Weights of a small image-text matching model: fusion encoder layers 10, trained on procedural textures in two colours, tilted and lit.
Rows from block 3 of the image encoder of a small image-text matching model, named by matrix and row number. Rows with one number belong to one neuron. Each number is 128 + 32 x the weight over its row's rms, rounded and kept within 0 to 255. All counts start at 0. Numbers have three digits each. After the name is the row's rms in percent of the matrix's.
After each neuron's rows are labels from the 100 images, of 14976, where the neuron reaches its largest size: "top examples" is what is common among them. Only what is clearly more common there than usual is listed. The data: procedural textures in two colours, tilted and lit.
# u: gMLP up (value half) (encoder.blocks.3.mixer.u.weight, 768x384), inputs 0-127
# v: gMLP up (gate half) (encoder.blocks.3.mixer.v.weight, 768x384), inputs 0-127
# out: gMLP down (encoder.blocks.3.mixer.out.weight, 384x768, transposed), outputs 0-127

u.504 037:113080127093143141171092103100109099127131123184122165120137122184134062105099150126153175074118126177134147143094148112154148167126137133093195161150190112125150146084145136188057131086179095169110078135175141104182133099092105170090168100108143128094112097113155120070122106136162143093084110084110147133132122111120116149142134155049156104139053127111163112061144133132116142181105
v.504 013:090109151156108142151083164154121107148157176117092135069109208123151147047145139140133126123101152149061142151202127109149116117193105162114144096164162122068153065137159126109163112196101126118168106140141149136131144153155071140089119083117142157167145071141149100127172184106089138145092151145076135127109102141059098108081138159134098116146168183053116100113165121089192106180117
out.504 037:124117123125157102140137109127188120156103086103130168092168139088120132150141096126117133107118117142176101086085138126173127179168121128166127076125093141083145141126144117124186109137116112076149192110100128131098083139167155130133152134134157108168168125108148099129187178128107081178118107071150232124118131139127181047155107150153182145145107151108081168148087152075150138106110
top examples: purple; ground colour: purple; pattern colour: purple

u.549 224:122154107154161154139110093180160050153181118129122047056141244097093231133165104167125126175158175103135053102062140099160088149162125150139096162167114148101162133116162142109152138114138126162148142116114115139119084153131097116160127101195074104108186133113121135155145098064079115124131106100140137115120088107109067109129085080141102165091099142105108098100118102135116104117116
v.549 244:113173136122130157083116194129176186036116188098089142145104090132168118151095042160146108173143099135128137136099135142105109164062145178133118096085133101153151087130143114100136179162108166121080155087105128111103047088128093077139117136136085138157130120168137101198161118118147085129141122121173105119071070114159107105084110105102135123114176093132117123115157143030149163167161
out.549 219:129154100136098096143087098110156147106120127136132140104131120175081150112089161164141101161184114152108144088151118122182146106108108130117109078121127185114172141129177103134153144116119118118143124170120095161146141119117078147162127164115137067142091093125153137143038138074082151167091100105190100083138183098168079135106128167111145126165078182132186135122119124138073100170201
top examples: green; ground colour: green; pattern colour: green; blue

u.579 152:124097163099119113195248079154134165139125174123170147074055063109103175110072123119136121099115168138115140140083166123103128172067130145156166140096146163096114134135127143092129136130119115177167143149139133079101130134112101139073123075165124121133096177155098074183124153152130148175133119125125176112146116131143145127098147137137104078087162124070151149130177155175087149126121
v.579 142:124159145204083108049142107083092095130171175105106119131157125166153110121148114160143170118135141103145127140115155124197152080129171152163189094094102066159121107165127195119140151150110152143149092156105177165133155112106135111153096106182170129115155137126105129138154127160095139141118102132146126110152172157114071093131142153093108091042170068120154075161125180118147167144148
out.579 143:155134135097139120132119144139118118088075187165150104089139084084132140139147157192134151187103113108112137122084069090140119145111106196141119085180101128125168150144127135123219154125151112173059121130073125113093180076120130162143139082153111164099151076112138148139122154109092124188207130128164156114094230121124124119156078112162125123105151128118096139106097089091138127091137
top examples: blue; ground colour: blue; pattern colour: blue; cloudy

u.337 016:095133075035129114136192137132070190140164105162088147106079122147146144121124167159076115155111129125103137151102124101117158150156113071140123202158180200114112136163092157111095133136142093188158101181181166152098127086062102114171117113148105124080147088125140121124126113124116163136116104127095119117100142141131159154111169150078120149140083178128122137101124133109100094138132
v.337 013:121092179170152121109163124149130077127109161130152143084135152174048164107117132156116172050067161156133171156140173097054148126137161139118174105142161178186131099152055163116118138090143165084129100108090107080152123152130113194108149103115143114222104149157114139127105145092099068146109178107057146180128154153100167169143085147147142192056157137092155104172092150172185095159122
out.337 018:167097141160184157118085095114139086114129127133171114091192193132145149167105112084121196147103107160172111065121146108164116156135155146088165023073129064118139056078124105124133101119101116081189133086101120134154101099125189129107107115155190130161137191113128066131167120118114089114135134143139141146100120089107097089143073170165156073103119080074104099138169143131119130127130
top examples: purple; black; ground colour: purple

u.523 084:103125087127129169110177170099153143198125149076156113151109070147067170131118147122079199122157164120077124202203147075116161105190122153142172173099160142094110110141174150110126148129089079108141122155187155142114079129080146063105113181143134090153149134146146174116125101167117146154090131136126115109092143120128117148115067146145114096120118096091186091153098206090109141144178
v.523 039:159136173150097157073129098103107110122129158125111161205175079092126141142195167123153111135093072121073163154189107082173124120172178078122127047134126142081130111080168124122206144096077109134074111115125104126100136194144094191171141149107178194157199092144137175136145118100132139111077171127075088106101157134049087118116084121118120154123170156104137079173141151128142158120159
out.523 091:147138123121129112134111147142157101132151132163152102055128228104193097128134187185140090148099135145145064068134102114102079157092130134097151086179140149156200119183095137063081053133088170108169133133087131135150131120088179141177139122167210133089085107152153059066136160091143141092141077117143178136084199128140106107102149078153153157088140111141085153160151121139141108153137
top examples: green; grey; pattern colour: green; ground colour: green

u.638 221:194139116125126125139151137097133143122121153119161164061089155053170227163055109158102139145100178167147098107162123186124077175135142141140142109131103113124126138066165143152123131129150099152088121148158076142090154145159111125125077093124101087104146142087139129093121122150166157146151126140110153144134089186165115146160135103121106078140093146124103156080123120136134121116040
v.638 219:088139084168127188139105116150169134114129109177157196157059188103237163126111149051160087164144117158114158167162113120135097157071127158095039083116102144134136087125178149131091105102171191154124137131110115126093137137073164096125117156108133034131135123124148139113137055132118158154135166176247120103114178136107117108121099151077158124113141052144112174088126109226103124126122
out.638 222:179147159158128147078138143117110077122133078116136113093134142100109120150137069113169136069135051088129140111148102129147068081063107131151168133116127090136114101156196130158159165111153109115093132145112089121119100129075093091147164155133100119122130055166131126148144101000101164122087161127155069111152112153151148098134098142060127112130115157119069179077113119150125129139176
top examples: green; pattern colour: green; ground colour: green

u.38 016:136091168097095158164135109125112071070127096160176112083195136040150140130104114156153235120078149177087114123186185119129148123148089150115141123162157128086115107097156146166079111113167114148078100115117100133148149065187155163110142146077144098116097131103126152102132126059120116097124103122090159130135087111116211065158159155105097165102099116053102181147142108089124153112085
v.38 010:157137144135085108151111168101111081128107159178146117152142174144040085117104141140139127152091171154145165146124139030063132134141145172132192166147233141127110114111122178129104154112080155154134111101104117094180126098132091194106094114142158092220067125153107142129127155159148120168111166117091105128109136178126129186116129106129131114121162172092119094130064188143178145115151
out.38 017:165163144116102074148107130163185119145133105104101151099080109147103191150146163142105085103177133090157143148097101148120151112092156097145160178115102188102164107179102128135169142120107097142186199179174116136124165182126086127099121098159137121125122151075123074151131172111132159200084154124139178119148178147104122107060120099148106130181138145173109139092092105126127189115122
top examples: seen at a slant; grey; ground colour: grey

u.456 017:113074142110103154144153130063068084123143110146133112160187149096145121125120087162141179094076123174112067144088161042091185173176120077097135165156170112073148139149121152115052108055100080146089078164135124127179143083136107158147157098110101180136106099090111131080112136111139136143103137123112127170144105128093110136140116127144140167123064147175157109157194124108144121096167
v.456 007:189118140138117118179133168149126087115165129095140171123166161160066154148108118155138153112117160149142159162123195122075101109080158138172164134145149205103121137115138115144138151107093130170145152125092153133126166125111163183077138083166194135173105110150130163106082103108131187119125145100083104135195172119156105093126126217080077137067132134053137048139110158136149096143187
out.456 019:166144133128155102095135077154132105094098176085102159074110153137125157165144137103109086176110132145120166116124131230161103156112110165165210078103125091133135095082098119125153100117143163112178202118128088113090092152093177083135142161155156096089201170143169153130129086108150128129139094118166161079113145152152124103129112152113144105152159127072096183094125122071112111123118
top examples: blue; black; pattern colour: black; ground colour: blue

u.133 086:144073126123111121113153104146077111085100073112134062148135161131038137079104097165121151175109128156107137127080176123137117154083092081116134093177139161117109140154114152191099171093126062147136108146114108107098133070152110102125170173126182109123155130041072110186160122107168119136032091132131140111148185095092155132156142130126088118109099117141120142126107141136122134167071
v.133 106:189142095112134099144120135151135141091174069129123138087107148188109082098086131134110059173092142129138140101175106155117102137029107142063140151109108166117118124139048142129056119077098180160124134140080124124158141135092198172155107154174108108129070104113149095093166154177123100105170170241186154106084113110142164146105183100086135201146081151150113162120156100170139121138121
out.133 109:102110104072146072138158087196123176141125124098156089169152107185127132071158115100097160108141085155106166175151110107094128120137113123145107191133090073175157107132047180134140186082101135142120128156149142097091082130094137127140126122082168136063129138107129165097115136118132081119212155129110179130091126109148098144124086154084136178166129131123147119088113149162143132097135
top examples: green; pattern colour: green; ground colour: green

u.328 013:135056116151195159147087061131112103164145119106135118048143170171118124165121156096131120091103089160150118170113118111114132151124159132151147086170139144152195134173122154132129133103109132092155120066123124125149149132167120237121150145161095110082125109076165116147159153072142104168111127137174069141144163143083178072111119141119108125140096168140101161094149121094167089109135
v.328 033:147071100195084100132114144104140123130144104107137171112135138157097081136093191152141122134103130102110122120176139140107080105116103112107163115140101126163117160105082173050110093106128159107155147119083105122182135137109144166180176109131138089146135101106129103097104096118092159110185136112083151088120129135135094180111198103183137169150119159115176135183145086127101146140116
out.328 013:098164092087112115115127130170171131071111163154139117163102094116163132111174122125117157160111119107134168099102134164164143154129117149107129195085157113085062125105134142092146114131147097134042118158139119134122168100134166050143139137090134128144092132124096124116068072148117113124131125105101157119097102080173104141152133124107122131116127111119151101194145135147089163105137
top examples: green; black

u.414 108:101107107146183074174137088190158121144101149139133086104101111202157080148172132125118132111128124044159131182092137133201117122052136172120098193165084142057152092118102129115102163150170140143144154100080156108118117080183145177161084148108142136140128175147133090152146133100082115158155083119159117094125158086105185114153091132127140127028141115128123155152189082105151121068152
v.414 058:098157127121170114141100157130095092093127108121127142142159140166106107179113084080104087162115129129118129157095136145139102161117117115134154112126118172120138131130091089135119098105131133173180102096122068148192111052141162137092094179174135152090118132112112136140136180124113199134106082117147151152163183098088180145155090148185084147100137098132137113203122122096118108125073
out.414 097:153170119088120154156136207117159107179181164074151118114124122095157116076062095122099123193102082176164135138105148145094164102152126101110195139091144155125161160155147115199147136100089136079153090128121086157130141108081169131101145180061127117148079104140142098124175093125124157104115124219150064118116122120065117103126121116061114165171060143120130177103127170140132199187144
top examples: blue; pattern colour: blue

u.580 017:151068103046162142134157111164120144114103105167123172124104102135163162126107153110122195177047135120089171120131122103165130103132119138146130142132212174124143148143126178121089111053143039175183084167149159122137174118129086154156110092132145095119149078132146134128139095119110108196127117186129122137100139119132198141108152148056165132136071159082124112087115138050150155063089
v.580 015:095115121100100138099185113133163122127106158085139119145117130141090173094115134116085134072070131138134132172164136130115166162181139097185152097090193129186153116112113160078172116138115156087160144098078152159126186190099097119168103118143136051160144133130105132131105167136157091100115147146076092143135206130109106145121039150131081138110157169094147071122081171119170129116116
out.580 021:115120099176154166121108096129164155134137141123202107072175181148210088140097104114124158116151077176199101106162151112143116198120152129117192094089134072084119063124136125121134121173101125072159144125133146147106134100056165112098107103132165113110153210120132097147169159107139137111154100103134166142068127088080104103131112183155115127105119098096084123152173170144111126150155
top examples: purple; black; pattern colour: purple

u.393 118:076114138180153061155099101161173107139103152120126109163114085200131079141163138109113130137151147045134125158103081122183121121069162159116138164113079122015157091126063108118090144154130129121165140099079154121106063081181106164164092152117170136139130194152162084139134117113065143115155068124174128085131150069109163165117085146097159113046135136115126129135184147131151136124174
v.393 039:109149158138160082163078131127113068102112128138110149109178162152164122168111103121115124130136165098121136159110161136113130129172117100117139096107151178125164131115077121143091105138126114165220107123127091141153120103129127136139086195163130130102100151137123157105088164107104111151078095123098126149174157094054178132120068168186057141105125140098131125156117100093039169112087
out.393 099:147144100044129151167168185123191097149143131117145154105147127067117099101103101129123084132086095193215123107080209144099140108221117115112129153093093117141140138164125092171114121125086119070126098134147087136111120146102224106086139130052147072139077104119171094121126102149170115132096134168127118116142099151121171073168150107086111180210075135148171207118090188141095175178168
top examples: green; ground colour: green

u.240 011:137142111080136072110117115143131172115155132157125196188071044110121115161144165162044135193158154135088172117165160092175137097162155114078137177164172133168113139096120156159133130159074083143089158097132173109085173115103169122181144134095124099076093057073108242155074063122111172151162108115144087155065106127127179112138098094043103183126097123112164157147071103127095130082157
v.240 010:149107139169161102087109134176073071132118184138114102150133184090080135118125134136107130077059167136112153159157157068089148145141143141136168087124178174163159112103063148197130118150134116096157092091049169116137127136179100165071139136108118127168108116183076175076134109090115111137100140109076139125117122153080109164113116110089123150094186156118139137142067159106176100107134
out.240 012:130150120139094161152132127055087075147142148119122104083182198158144095132115118056171133057128092113154084140094151147125130195057095133216142088113103093111143131122127060113100105108142188089196107169129119153106120165102145132074095111189092174152190158109194021110167181101146160105131182164169121103166117153128097111141160146228126108115143126126125112074129166147160149166029
top examples: green; ground colour: green; pattern colour: green

u.477 029:140113088053146150121162142122098148161104077108124128148126125092150144119134138132095248125111186161062109099159182069124165162167093093117184181135201150097114126128160149151120086143137091163118113168169127135113121056104118094109104138144120121084184161145172125106164079086177099127096117074101155112128107136097089152135141196157092128139072127106144091130126129081098129207123
v.477 012:172087189136087152121131112110108110149178172170155133162145089142136142116138168188138217073093146162163164193190121122110129113172172106135104071130138094139118111095148152133151135090128102126100135119058142103174128154120107162072122157078054140173094124134097162123142146120070163101174124137118113121122179107083126147133076121070098074142142158065149135144138168161159127131153
out.477 030:154150132153138142157137150150142077140170099171152103052116199135103130137102165199136136109104130135138054122119094110123115124104150145112120083126113129130175093203124151099118117090124118125134140134116156131107137126068130147146123116175206130107118082133095070086127161141137125127092135109116132140084196120110160096101136094121122128078143126084100175113127119164170163100134
top examples: purple; green; ground colour: purple